python train.py --arch="vit" --model="masked image model" --dataset="rendered made-up planets" --train_examples=48750 --image_size=48 --crop_scale_min=1 --horizontal_flip=true --translate=0.12 --rotation_deg=5 --color_jitter=0.1 --method="simmim" --mask_ratio=0.6 --loss="l1" --norm="layernorm" --norm_position="pre" --activation="swiglu" --mlp_ratio=2.67 --head_dim=64 --fused_qkv=true --bias="all" --qk_norm=false --layer_scale_init=0.01 --parallel_block=false --inner_norm=false --moe="top_k" --drop_path=0.15 --num_experts=8 --moe_every=2 --expert_mlp_ratio=2 --experts_per_token=1 --shared_expert=false --patch_size=[8, 8] --conv_stem=false --layers=12 --width=256 --positions="sincos" --residual_init="none" --optimizer="muon" --muon_scale="match_rms_adamw" --lr=0.0015 --momentum=0.98 --nesterov=true --orthogonalizer="polar_express" --adamw_lr_other_params=0.00081 --grad_clip=1.0 --steps=7300 --batch_size=128 --epochs=19.2 --lr_schedule="linear" --final_lr_fraction=0.01 --warmup_steps=360 --weight_decay=0.1 --adamw_weight_decay_other_params=0
Rows from block 9 of a small masked image model, named by matrix and row number. Rows with one number within an expert belong to one neuron, the router's apart. Each number is 128 + 24 x the weight over its row's rms, rounded and kept within 0 to 255. All counts start at 0.
Before each expert's rows are labels from the 100 images, of 14976, where the router gives the expert most weight on average: "top examples" is what is common among them. Only what is clearly more common there than usual is listed. The data: rendered made-up planets.
# router: router (model.blocks.9.mlp.router.weight, 8x256, trained with AdamW), inputs 0-63
# gate: expert gate (model.blocks.9.mlp.gate, 8x512x256), inputs 0-63
# up: expert up (model.blocks.9.mlp.up, 8x512x256), inputs 0-63
# down: expert down (model.blocks.9.mlp.down, 8x256x512, transposed), outputs 0-63

# expert 7
top examples: rings; crescent
router.7 [104  91 111 103 120 157 146 144 137 137 174 157 126 172 125 122 123 130 147 149  90 134 144 142 150  95 126 140 158 105 137 132 166 124 151 174 106 103  80 125  88 149 133 106 152 113 154 121 112 125 151 113 169 101 126 102 129 150  82 104  84 112  82 128]
gate.0 [141 108 115 132 129 132 168 178 119 126 130 106 208 153 119 101 126  76 131 125 155 125 136 112 130 121 102 138 144 143 111 146 155 177 104 141 162 132  59  82 132 105 162 102 118  97 134 187 106 154 104 121 132 113 156 153 138  87 132 128  83 126 139 127]
up.0 [119 136 108 170 110 112 156 134  77  80 124 124  85 101 133 143 104 121 134  84 158 106 105 122 136 157 111 157 119 148 109 135 112 135 102 108 170 133 121 111 109 107 137 117 126 136 131 125 155 130 140 147 142 108  91 161 117  88 151 160 186 132  85  89]
down.0 [ 97 160 128 138 153 122 122 112 114 154 104 140 119 105 163 109 119 114 138 131 166 162 138 129  87  79 133 113 155 130 138 194 128 155 199 120 124 125 187 132 111 115  97 133 173 129 171 154 139 133 131 136 116 125 126 145 153 149 106 134 166 177 135 168]
gate.1 [150 177 135 140 106 106  90 172  94 109 163 122 148 122 141 103 106 100 125 164 104  88 108 118 115 121  86 143  98 150 130 198 127 130 148 122 150 114  76 129 125 131 152 127 155 127 147 170 103 132 152 131 118 153  86 128 141 112 157  85 143 112 137 137]
up.1 [107 152 155 113 100 100 124 129 143 117 137 150 162 130 120 147 106 115 157  89 144  87 121 126 122  80  91 154 143 147 127 226 171 162 152 123 134  96 104 116 113 142 150 134 102 133 125 146 116 118 146 133 122 127 103 158 149  87 190 124 122 103  89  87]
down.1 [169 166 217 147 126 134 137  94  99 142 130 129 135 145  97 156 130 121 140 124 134 137 157 114 119 127 103  91 113 155 136 140  94 115 142 125  89 109 186  84 112  29  95 168 134 155 153 125 165 103 155 137 123 121 148 121  98  89 107 113 134 115 134 152]
gate.2 [130 119 148  84 151 106 140 142 124 156  98 152  81 140 163 122 101 139 154 121 131 124 166 121 137 141 111 106 159 181 110 145 123 140 101 138 134  88 145 135 124  96 106  84 142 123 173 135 135 157  74 100 126 173 132 128  77 146 179 108 126 120 130 120]
up.2 [156 162 163 131 116 116  90 118 121 165 115 123  84 122 130 117 120 144 120 127  94  88 150 136 148 142 107 120 136 114 120 172 131 159 106 142  98  99 102 116 115 141 124 104 144 114 158 135 136 138  71 145 123 164 146 170 145 169 139  87 126 134 145 111]
down.2 [122 105 136 109 135  95 121  58 168 127 106 140 143 136 172 100  83 168  85 161 141 139 132 130 141 110 105 131 170 171 147 106 135 155 164 124 147 146 165 130 132 130 119 116 147 146 104 135 155 131 108  58 117  85 116 124 156  73 154 145 124 131 148 155]
gate.3 [162 125 114 133 116 133 110 106 126 140 105 169 125 129 143 126 106 125 132 129 113 147 181  76 139 104 125 130 107 158 113 143 139 100 151 128 136 164 151 175 120 149  86 117 175 110 108 129 153 173 168 156 113 165  60 145 143 101 180 155 138 117 127 111]
up.3 [104  98 131  94 113 151 152 136 126 160 113 152 121 123 147 152 129 166 113 127 123 183 143  82 186 149 105 119 118 197 157 126 171 121 153  80 101  93 176 172  73 124  88 153 146 138 114 151 115 125 125 142 185 144 123 162 115 110 152 145 106 113 136 128]
down.3 [142 117 143 110 164 144  67 134 107 153  94 163 157 116 134 128 118  99 148 105 118 155 141 144 104 140 141 169 155  90 113 145 126 125 125 131 104 115  91 119 110 142 125 113  98 146 131 179 136 127 125 126 145 118  90  98 110 120  92 141 135 134 114  97]
gate.4 [139 145 151 141 149 156 130 142 157 170 117 140 105 125 175 144 187 138 155  95 109 185 124 111 134  95 157 127 129 157 104 145 111 133 103 143 154  93  84 127 114 170 159 141 127 113 139 133 167 142 136 153 104 152 104 160 151 123 128 101  98 106 129 163]
up.4 [103 164  92 107 153 149 139  86 140 126 140 107 139 134 102 110 120 190 107 135 129 119 151 181 155 122 130 138 166 140 124 152 113 152 152 113 162 103 175 127 119 119 161 132 123  95 120  95 152 128 135 174 141 156 129 113 118 158 144 150 101 150 122 192]
down.4 [111 159  91 147 153 153 135 173 127 117  97  87 109 132 119 101 127  88 128 128  93 114  94 131 156 127 152 126 135 134 128 125  98 143  73 172 121 121 133 131 136 127 135 134 118 127 114  69 121 136 166 166 150 117 107 134 147 104 146 120  89 117 143 132]
gate.5 [117 149 133 121 115 160 130 152 123 129 150 113 105 123 114  89 113 138 166  94 136 115  95  93 149 130 160 111 126 146 163 147 121 106 120 145 135 138 135  86 119 115 106 138  82 126 106 177 185  83 140 171 145 145 124 152 123  88 175 116 135 127 144 117]
up.5 [150  84 131 127  80 122 131 146 136 126 149 132 136 142  89  94  93 140 152 103 159 140 137 107 124 128 139 147 120 130 129 175 113  81 158 150 141 137 164 159 116 133  95 146 124 160 138 185 181 121 115 144 127 165 112 108  82 125 123 132 142 118 140 133]
down.5 [152 104 117  90 140 120 153 134 150 143 126 136  93 170 141 108 141  82 171 162 169 108 121 106 133  83  95 136 122 101 161 117 114  88 113 146 145 136 134 165 115 116 120 109 142 167 115 107 141 158 134 117  87 119 136 133 127 131 122 138  94 175 122 131]

# expert 2
top examples: rings; crescent
router.2 [127 133 103  89  84  76 175 122 150 101 104  79 131 155  99 103 109 113 117 147 106 142  94 140 105 101  65 146 104 147 176 148 121 145 144 172  93 138 109 134 109 130 101 140 104 144 120  75 125 108  98 190 167 145 101 115 162 112 109 129 146 155 120 128]
gate.0 [126 116 113 135 140 132  98 130  94 104 141 112 148 148 111 180 149 113  98 120 118 126 137 162 175  75 131 110 103 117 135  97 115 100  98 145 125 140 126 110 105 151 130  93 123 139 177 120 127 150 100 220 109  90 159 148 141 174 160 168 126 142 153 110]
up.0 [116 153 127 144 127 106 188 141 166 161 122 150 126 117 142  67 119 136 166 122 141 140 112 107  85 170 132 133 142 145 128 141 136 151 135 111 129 125 135 158 156 116 155 151 112 131  63 135 130  89 193  51 121 155 113 121 126  89  89  85 128 131 108 124]
down.0 [157 117 104 122 160 144 161 139 111 123 151 115 121 135 102 155 143 145  87 143 124 110 102 140 170 167 135 119 107 134 131 130 118 131 134 124 135 132 115 104 184 141 119  75 131 142 189 136 131 162  83 170 134 142 156 147 131 101 163 125 130 111 149  92]
gate.1 [177 150 142 142 114 145 105 111 113 140 119 140 160 162 127 141 141 120 129 111 175 141 147  99 147 173 122 105 102 146 132 106 148 134 199 158 125 173 132 117 133 174 103 157 133 154 124 102 118 167 134 146 105 106 119 146 114 114  94 113 130 132 131 138]
up.1 [ 91 177 203 124 137 115  98 151 154 110 146 122 123 122 159 107 129 114 113 105 127 111 164 131 145  97 148 114 107 157 119 118 134 145 132 130 106 118 114 163 118 158 122 124 153 164 138 142 113 150 151 129 123 123 106 113 140 158 155 135 109 131 196 130]
down.1 [ 90 161 185 149 127 107 116 108 152 101 156 129 122 133 145 103 132 130 121  98 131 115 112 119 127 158 150 113 109 154 135 123 158 144 124 111  83 121 104 168 129 137 132 128 119 158 143 168 127 144 153 147 116 121 111 101 118 109 162 145 119 129 180 141]
gate.2 [ 96  96 162 113 141 149 107 117  86 104 117 103 154 149 119 138 159 100 146 157 116 107 127 113 153 150 136 118 155 121 122 137 102 119 149 134 145 124 117  92 121 123 138 118 115 151 153 137 158 164  88 136 136 110  97 111 173  87  92  86 132 110 122 150]
up.2 [135 169 104 127 104 131 147 129 157 153 133 157 120 103 159 121 102 158 135 107 126 140 111 132 143 113 140 157 106 118 114 158 145 152 143 147 102 122 128 169 154 153 149 112 139 114 124  91 105  88 153 155  98 124 123 148  63 130 131 151 130 155  99 134]
down.2 [125 128 123  94 115 101 106 129 123 111 119 141 110 144 110  91 157 135  80 132 114  94 118 141 142  97 131 105  93 185 103 160 128 160 145 109  89 147  57 110 147 133 154 147 134  98 151 166 140 136 111 122  99 122 123 134 141 112 144 181 106 138 145 154]
gate.3 [114 125  78 148 136 121 145 136  95 162 113 148 122 179 124 128  88 111 121 156 171 149 108 143 158 114 120 153 141 176 135 125 120 106 194 139 169 159  98 122 147 111 105 160 139  97 142  80 107 155 127 126 119 124 110 135 122  89 103 186 115 139 150  96]
up.3 [133 161  78 155 136 138 161 117  63 124 119  99 123 180 102 133 110 102 116 169 179 177 132 146 161  90 130 137 140 181 140 124  97 115 179 137 160 169 120 155 123 144 121 154 132  98  91  82  76 141 127 105 119 137  99 137 141 123 114 171 100 154 150 113]
down.3 [153  75 161 113 146 116 136 132 188 119 123 142 128  84 172 106 163 116 147  99  88  98 158 152 122  93 155 119 157  70 135 117 148 159 163 140  83 102 171  98 120 126 126  87 132 146 179 132  82 110 113 187 126 102 134 124  96 117 122  91 142 150 124 138]
gate.4 [152  84  99 171 106  87 149 113 114 160  75 121 104 147 139 123 133 121 107 124 139 120 126 128  97  99 142 125 102 179 154 140 142 120 127 101 153 128 138 114  85 178 175 138 120 130 109  93 107 136 173  96 148 123 105 109 128 138 135 141 144 125 141 111]
up.4 [155  91 122 134 126  94 132 120 139 181  85 102  79 125 158  97 104 114 117 135 156 118 131 125 120 104 113 130 110 148 145 164 104 143 122 127 169 115 140  96  80 166 156 132 123 115 105 119 131 165 157 112 109 137 101 119 113 146 115 142  99 113 171 116]
down.4 [ 94 138 121 140 143 160 171 150 133  95 139 154 119 122 140 135 165 127 145 126 101 106 152 100 147 135 149 134 114 104 103  87 166 127 120 136 133 140 132 139 103 102 130 103 143 156 136 147 113  90 128 137 149 134 152 141 142 144 122  93 129 119 110 164]
gate.5 [184 157 121  95 146 114 163 116 125 157 127 146 119 120 103 141 176 161 111 149 142 107 185  96 141  93 107  97 159 122 141 136  75 146 119 118 139  97 146 141 150 145 129 110 116 125 120 142 112 164 115 156 154 126 153 112 116  84 131 179 137 115 162 107]
up.5 [110 149 156  96 149  90 117 154 136 146 113 138 119 143 125 161 132  58 136 139 147 168 132 120 154 127 123 104 152 150 163 130 146 105 160 154  79 121  96 200  88 121 144 113 144  78 143 101 141 158 142 149 115 141 107 158  97 142 128 123  89 123 116 127]
down.5 [130 116 147 107 141 135 107 135 111 134  90 152 132 157  96 122 181 164 118 117 158 141 145  91  97 117 153 125 105 200 147 127 130 144 104 143 140 116  94 152 145  67 166 121 126 128 138  88 141 129 175 160  93 132 133 150 122 113 140 120 103 124 173 107]

# expert 6
top examples: rings
router.6 [102 101 104 106  75 129 128 155 163 181 132 116 147 102 132  88 143  78 164 142 169  89 134 110 154 167  90 157 118 121 157 143 158 103 102 144 130  99 122 163 153 102 123 153 147 115 131 151 106 106 147  94 152 101 143 108 125 177 119 118  88 142 132 146]
gate.0 [109  93 125 138  83 109 140 149 146 130  81  88  91 139 174 131 123  94 177 159 118  98 124 101 130  97 121 138 134 111 105 130 172  92 128 128 140 157 151 148  96 140 123 131 153 139 114 114 134 116 124 141 105 154 141 137 105 134 102 101 135  90 116 138]
up.0 [126 115 137 137 134 125 125  84 110 143 123 160  82 153 157 133 155 137 151 125 162 120 134 147 111  93 147 151 154 127 131 165 120  92 153 131 132 114 101 120 128 138 104 139 159 125 149 108 103 116 117  90 129 152 138  90  97 121 144 141 150 101 155 141]
down.0 [134 167  93 120 133 143 126  82 139 118 102 136 140 108 115 125 134 139 134 105  97 126 122 152 119 161 109 120 129 162 122 104 131 147 140 148 108 155 148 123 128 170 190  97 110 114 104 151  66 157 176 116 139 144 117 136 129 143  83 119 139 129  96 145]
gate.1 [ 70 152 117 108 107 130 145 131  96 143 165 130 125 116 102 147 124 127 122 130 182 156 125 109  95 141  93 147 129  92 111 142 150 135 121 160 125  98 136 123 102 106 119 146 112 104 167 141 155 135  97 129 128 139 168 121 148 115 132 158  92 157 121 130]
up.1 [111 141 112 129 145 126 118  66 141 148 153 106 135 148 156 144 133 112 121 118  98  79 107 118 141 165 116 163 117 115 129 114 142 131 139 108 107 104 105 148 129 101  70 158 142 123 122 133  86 123 111 128 114 132  89  73 131 128 139 109 111 106 177 148]
down.1 [142 104 170 127  86 133 142 102 109 119 166 132 121 111 106 110 140 105 134 141 182 162 171 118 108 184  99 139 173  90 129 126 149 132 110  87 149 119 158 115 124  84 135 148 118 119 141 110 106 149 126 101 153 125 154 156 115 154 140 145  96 108  98 121]
gate.2 [113 146 135  78 113 120 120 149 150 148  91 125 146 135 120 143 159 106 147 134 124 145  97  99 125 129 133 136 156 148 143 143 108 163 144 127 147  89 168 101 137 129 151 127 115 175 194 155 125 157 127 127 129 148  99 122  90  85 155 108 100  99 138 143]
up.2 [130 121 140 102 108 108 140 155 150 122 104 141 147 160 143 151 124 121 155 147 124 154 118  91  90 151 100 138 129 160 109 141 125 109 134 106 134  73 140 126 170 143 161 132 110 154 159 113 136 137 129 112 122 156 108 120  99  90 119  98 125  96 135 134]
down.2 [157 103  81  94 108  94  92 150 120 112 148 118 146 139 150 108 120  81 124 164 173 107 133 107 132 132 113 140 128 142 151 105 150  75 127 136  91 154 125 138 146 112  97 104  97 129  68 143 143 117 112 150 112 115 168 105 157 112 102 123 145 121 157 104]
gate.3 [155  89 173 133 144 163 112  82 137 120 112 149 145 146 133  73 157 128  96 188 113 106 139 129 141 136 101 116 147 158 125 105 153  97 133 111 127 157 116 123 138  78 131 109 103 129 131 126 139 128  75 105  97 133 122 135 128 127 158 103 131 128 158 136]
up.3 [121 148 169 142 119  97 166 129  89 129 152  99 129  98 129 128 127 116 146 143 118 121 117 145 107  99 106 138 147  93 120 148 128 123 133 150  98  96 109 120  76 138 119 124 158 120 159 194  98 133 137  97 105 118 137 152 124 129 111 130 164 134 140  92]
down.3 [118 132 140  99 133 119 173 138  75 108 149 122 131 107 136 142 121 103 110 149 120 114 141 131 140 129 167 146 110 122  94  86 121 137 117 149 119 126 151 164 129 119 144 106 154 172 146 140 117 133 130 121 125 141 107 120 151 107 181 167 143 101 148  93]
gate.4 [114 151 132 126  74 121 145 128 118  89 144 163 115 147 133 140 153  92 151 168 132 106 151 142  69 135  96 148  81 134  89 115 156 138 150 151 148 149  87 101 114 131  95 160 127 140 133 144 159 115 123 136  97 148 122 139 160 131 130 144 103  89  96 174]
up.4 [144 138 103 203 141 116 165 116 109 143 144 180 121 125  96 126 130 119 152 102 126 156  87 119 142 142 115 122  77  93 145  98 138 161  96 130 154  87 139 124 140 130 139 139 131 143 137 136 124 131 135  92 137 128 105 108 113 101 137 137 109 100 133 127]
down.4 [127 133 141 165 168 161 110 166 129 150 127 113 100 139 101 112  99 134  71 127 158 103 108 119 165 163 141 172 132 164 123 129 149 126 120 151 122 124  74 143 150 131 153 109 143 162 117 129 102 131 134 147 127  79 113 151 164 125 135 155 159 106 103  97]
gate.5 [142 139  96 144 138 155 139 122  77 136 143 118 133 134 143  67 123  87 137 152 162 123  82 106 141 114 105 146 139 140 118 148 127 142 104 144 142 169  76 126 153 124 151 139 151 119 139 107 121  96 111 122 125 104 134 137 170 159 110 124 117  70  95 124]
up.5 [111 102 136 134 106 107 113 173 176 107 118 159 109 114 137 155 144 115  71 123 118 150 155 155 114 140 164 137 145 122 172 126 126 138 174 116 106 112 145 123 136 145 143 134 105 121 121 148 163 143  98 165 120  88 142 102 112 135 147 140 143 171 156 154]
down.5 [137 124 119 155 133 119 143 130 160 121 119 131 135 109 130 190 137 114  82 124 126  95 147 148 105 121 139 144 110 101 129 161 113 119 127 108 106 122 109 102 120  92  84 103 160  82 117 131 151 131 115 146 120 150 114 112 153 131  82  55 146 107 147 151]

# expert 4
top examples: crescent
router.4 [156 113 120 140 142 100 171 123  98 105 111 116 126  98 109 147 139  88 102  97 116  99 120 122 116 121  73 147 111 141 153 159 155  91 163 157 144 110 144 140 152 108 131 128 112 117 144 158 110 141  92 153 154 147 125 141 173 173 155 136 169 109 119 129]
gate.0 [106 148 130 106  64 123 135 185 121 149 156 123 119 128 108  97 113 138  82 141 109 171 121 111 115 130 103 120 144 171  90 133 126 103 154 110 121 125 141 161  91  94 131 114 109 143 134  92 178 101 117 116 117 154 104 136 154  92 155 143 120 146 127 148]
up.0 [132 106 124 139 160 130 117  86 125  98 116 127  39 123 159 114 112 148 155 111 126 159  99  99 173 147 164 132 109 173 113 162 185 140 180 132 187 104 101  89 113 144 154 157 129 112 113 129 104 113 141 122 137 109  80 126 108 163  63 143 154 113 154  98]
down.0 [156 108 143 159 121 102 149 140 124 133 139 124 119 177  71 122 140 120 149 121 162 121 134 112 110 140 139 131 111  88 125 120  67 138 155 141 148 123 121 120 140 138 127 113 127 126 160 125 153 122 142 163 122 146 147 145  83 122 131 139 125 152 124 114]
gate.1 [139 111 120 126 127  87  80 103 100 173 139 112 101  99 135  97 156 159 111 123 162 134 159 161 106 143 134 133 166 119 114 102 145 137 179 152 163 122 110 161 111 165 141 166 116 113 156 112 117 132 157 106 143 159  98 107  97 125 134 140 128 118 111 111]
up.1 [ 64 124  99  98  89  95  83 108 125 163 152 124 114 111 140 110 167 181 126 150 181 118 165 118 119 157 137 152 155 113 115 103 110 168 180 116 138  93  94 177  88 152 114 176 139 113 160 125 146 120 157 117 149 117  95 101  84 116 112 121 125 125 125  95]
down.1 [134 129  65 124 129 117 104 127 128 123 156 133 116 155 124 145 134 156 133 164  89 126 131 139 104 152 122 122 141 148  98 118 137 156 183 125 133 152 101 146 111 116 126 119 115 114  97 128  97 111 112 131  98 139 132 136 154 129 107 129 150 148 138 171]
gate.2 [110 108 102 134 123 135 137 148 121 118 163 166 120 155  96 143 132 114 122 171 156 113 170 115 126 140 118 124 161 101  96 115 113 126 128 167 104 156  87 143 180  99 115 143 146 136 126 137 120 137 149 170 153 120 114 142 161 160  94 174 112 125 140 121]
up.2 [129 145  97 121 150 152 152 144 134 151 145 132 105 152 119 110 101 135 123 178 126 134 186 141 109 159  92 155 158 137 117 115  88 112 152 147 121 119 108 171 175 106 125 125 132 114  92 133 119 136 134 179 167 112 113 136 143 132  95 136 123 123 132 110]
down.2 [ 90  84 149 110 148 132 114 114 118 103 105 122 139  87 139 141 111 100 131 106 140 133 146 131 154 105 135 152 144 131 169 105 151 117 120 128 101 122 124 141 160 184 142  97 141  95 144 145 120 121 124 130 100 135 143 133 114 173 202  90  94 116 132 129]
gate.3 [122 155 108 117 179 142 149  91 119 109 128 138 158 137 125 108  82 163  91 154 138 124 113 113 127 154  89 136 116 153 142 166 142 164  98 115 119 147 153 130 123 118 124 141 109  76 117 162  94 108  88 106  89 168 142 138 114 109  77 123  81 129 111 124]
up.3 [106 130 108 160 101 150 120 125  67 120 123 112 152 135 148 126 114 174 139 119 151 108 162  92  79 180 148 159 134 142 137 104 124 132 104 135 105 153 129  76 140 133  94 163 123  79 134 115 120 120 142 163 106  99 159 131 111 119 100 107 153 121 141 128]
down.3 [141 120 128  88  91 120 118 108 162 113 127 134 118 137 137 139 133 143 122 144 124 104 139 127 148 140 162 134 153  89 124 160  94 106 107 111 146 111  99 131 166 163 193 112 104 153 120 117  84 146 126 115 149 181  94  92 122 153 195 119 166 124 158 137]
gate.4 [133 113 157 129 119 132 110  69 133  74 170 141 164 145 148  96 178 112 132 171 125 106 139 131  98 165 114 126 103  89  69 116 118  90 106 133 167 140 118 103 118 181 142 144 163 136 126 136 115 115 106 140 119 125 184 143 156  93 120 132 130 121 145 126]
up.4 [103 104 144 162 139 105 145 165 137 134 144 119  82 132 125 107  96 168 150  95 138 171 162 107 152 112  97 135 147 164 135 133 133 175  78 103  97 101 157 181 117 106 128 150 117 118 129 151 106 115 150 119 163 135  83 118 134 173 146 158  88 110  98 135]
down.4 [158 121 117 146  83 118 185 151 130  87 156 135 168 158 143 146 140 136 127 137 120 138 122 155 150 108 159 143 109 126 158 137 117 150 125 126 110 171 158 135 152 108 139 164 138 145 132 141  99 117 113 159 138 102 102 140  69 122 108 127 120 107  95 111]
gate.5 [136 124  88 136 156 113 110 141 121 150 130  84 130 127 160 138 150 109 128 104 113 106 120 140 118 131  98 179 133 174 127 122 128  92 147 117 110 127 108 101 118 114 136 125  89 148 123 126 157 150 151 152 133 116 188 138 166 120 145 124 118 186 147 118]
up.5 [123 119 122  97 124 122 140 142 134 153 115 107 119 121 162 137 147 131 130  95 153 108 127 145 117 117 133 169 135 182 130 120 123  93 149 139  90 133 107 106 140 111 132 113 106 168 115 132 149 148 160 150 135 122 179 106 127  95 131 119 113 179 136 104]
down.5 [115 108 158 184  79 122 134 135 145 143 114 152 122 120 100 120 113 122 127 122 111 137  89 142 131 114 117  77 114 105 150 147 129 155 168 131 161 141 162 115 123 130  82 131  97 141 117 140 164  91 119 134 154  95  87 140 117 110 111 134 163 185 122 138]

# expert 0
top examples: rings; cloud-covered world
router.0 [ 91 101 111 126 104 140 117 115 132 147 152 109 127 127 130 158 101 172 151  83 100 120 149 118 142  97 161  91  99 121 109 141  92 122 118  96 106 124 124 147 144 137 109 149 147 180  98 151 161 136  98 146 144  96 148 134 104 125 123 174 167 103 102  95]
gate.0 [ 33 103 110 119 134 167 116 133 134 147 159 143 170  94  97  72 161 143 141 134 122 131 109  97  95  90 137 140 123  85 150 137 142 127 145 125 120 115 120 110 168 136 113 125 131 125 130 164 130 104 137 143 128 126  99  75 124 117 110 135 118 150 136 120]
up.0 [ 65  84 125 116  80 140 141  87 146 122 151 111 155 134 130 130 163 158 148  96  99 151 108 129 124 137 133 139 170 140 127 145 106 101  73 122 121 138 164  96 181 151 120 135 137  78 116 137 136 113 108 128 128 136 123 138 106 136 116  88 141 128 111 153]
down.0 [164 119 152 128 151  85 117 122 134 146 142  62 124 122 129 169 119 102 110 155  96 115 107 121 115 127 117 111 131 138 122  84 116 124 158 112 122  94 107 128 170 122 124 176 140 146 134 113 126 124 137 151 141 139 140 115 127 108 173  73 104  80 128 125]
gate.1 [148 106 120 129 125 133 112 123 167 133 151  77  84 141 124 140 103 110 138 137 121 124 158 162 108 135 129 119 167 162  95 151 151 119 123  90 171 111  93 130 156 128 156 153 102 148 154 181 147  96 151 144 176 110 118 114 106 131 118 136 163 120 112 106]
up.1 [166 140 161  97 115 125  74 125 153 118 151 109 158  87  85  84 110 150  75 145 137 168 105 113 140 124 110 124 178 148 117 141 110 116 165 161 129 148 109 112  76 129 165 141 130  89 103 155 152 178 155 105 119 129 114 110 106 131 106 140 154 110 144 134]
down.1 [137 118 112 120 155 127 125 146 142 156 114  80 103  97  96 150 176 120 101 126 143 125 152 103 120 105 122 149  96 112  95 135 157 131  62  96 123 159 107 113 102 147 159  95 125 142 119  95 133 101 174 172 116 148 116 123 155 118 109 120 160 180 119 123]
gate.2 [121 109 162 143 131 139 154 105 168 105 145 117 163 188 177 144 101 153  77  84  89 110 101 118 129  68 146 127 107 112 146 149 126 117 143 124 168 121 118 128 152 170 100 126  93 148 121 121 144 145  96 150 110 119 107 100 143 170 156 130 125 182 127 160]
up.2 [139 115 151 133 127 119 112 137 108 138 121 138 147 139 129 154 102 143  89 160 109 134  77 121 126  95 139 117  99 137 128 173  92 124 128 121 119 114 131 122 136 154  85 106 114 121 148 126 159 100  82 121 107 108 160  90 121 157 142 159 130 178 117 133]
down.2 [128 140 175 146 130  96 119 107 112 135 144 103 122 155 127 159 163 157 135 131 152 119 160 157 166 110 134 102 117 147 152  96 121 134 167 140 117 112  91 160  80 128 123 164 151 119 129 141 130 135 141 123 172  95 109 185 140 154 154 107 144 123 129 118]
gate.3 [125 148 144 151 165 150 137 143 133 120 125  77 142 144 167 126 126 105 135 152 151 120 159 115 139 166 139 114 123  92 155 118 169 164  89  91 129  89 126 104 140 149 131 114 161 120 121 139 101 160 108 115 134 143 160 101 114 122 144 160 113 130 163 143]
up.3 [107 154 138 168 155  91 187  93 100 188 105 107 143 118 132  91 134 152 129 124 156 100 114 108 140 150 115 131 125 129 161 150 114  89 138 140 139 107 197 139 120 130 139  91 149 135 128 112 125 145 109  90 132 117 161 149 124 137 107 149 122 113 104  95]
down.3 [ 81 150 166 128 188 129 123 124 166 158 131 109 135 111 151 109 109 135 156 129 120 110  97 110 118 128 126 182 135 136 165 107  60  96 118 161 152 122 153 135 149 160 169 117 178 180 139 121 173 175 171 128 163 152 125 128 143  86  99  98 118  97 116 124]
gate.4 [149 102 156 108 134 147 152  94 108 167 152 132 148 113 131  93 117 109 115 152 155 159 155  91 119 150 136 111 125 105 115 165 121 140 138 139 146 149 185 148 163 147 121 117 106 117 154 148 187 124 142 140  92 108 134 125 120 134 121 124 113 107 131 120]
up.4 [125 125 187 120 164 106 118 137 146 126  92 118  84 159 125 129 125 151 122 153 147 156 141 120 136 154 115 131 132  81  85 145  91  80 102 156 120 177 122 135 101 137 129 103 144  97 134 163 113 118 109  82 126  88 149 110 150  96 140 119 103 151 187 113]
down.4 [108 121 115 126 101 117 167 156 166 134 137 133 145 144 110 125 115 128 101 124 159 183 129 130 150 140 121 114 132 101 140 129  72 107 163 195 123 159  96  90 138 171 112 148 112 112 134 148 160 129 131  86 125 118 114  94 156 121 152  97 104 150 144 151]
gate.5 [ 98 145  98  57 136 175  89 171 102  84 132 125  93 146 118 143 154 133 115 134 155 151 108 159 133 152  80 124 154 124 154 134 136  85 131 151 138 159 101  87 144 139 132 148 150 106 132  99  85 142 115 134 169 125 114 126 131  78 160 133  98 147  99 110]
up.5 [148 107 166  94 161  80 120 123 117 146 178 144 181  88 116 113 124 108 144 137 149 149  75 148 116 118 126 129 112 142 144 171 140 130 136 101 151 153 120 113 133 143 122 118  89 119  73 172 119 182 142 104  92 117 162 113 129 138  87 164  83 109 174 133]
down.5 [104 108 134 113  81  80 118 170 135 128 103 119 143 119 118 105 109 106 125  51 109 127  91 140 158 151 155 119 134 126 131 140 169 154 149 159  95 115 152 151 136 150 117 143 117 130 143 136 132 133 166 117 131 105 154 142 164  97 103 117 129  89 113 120]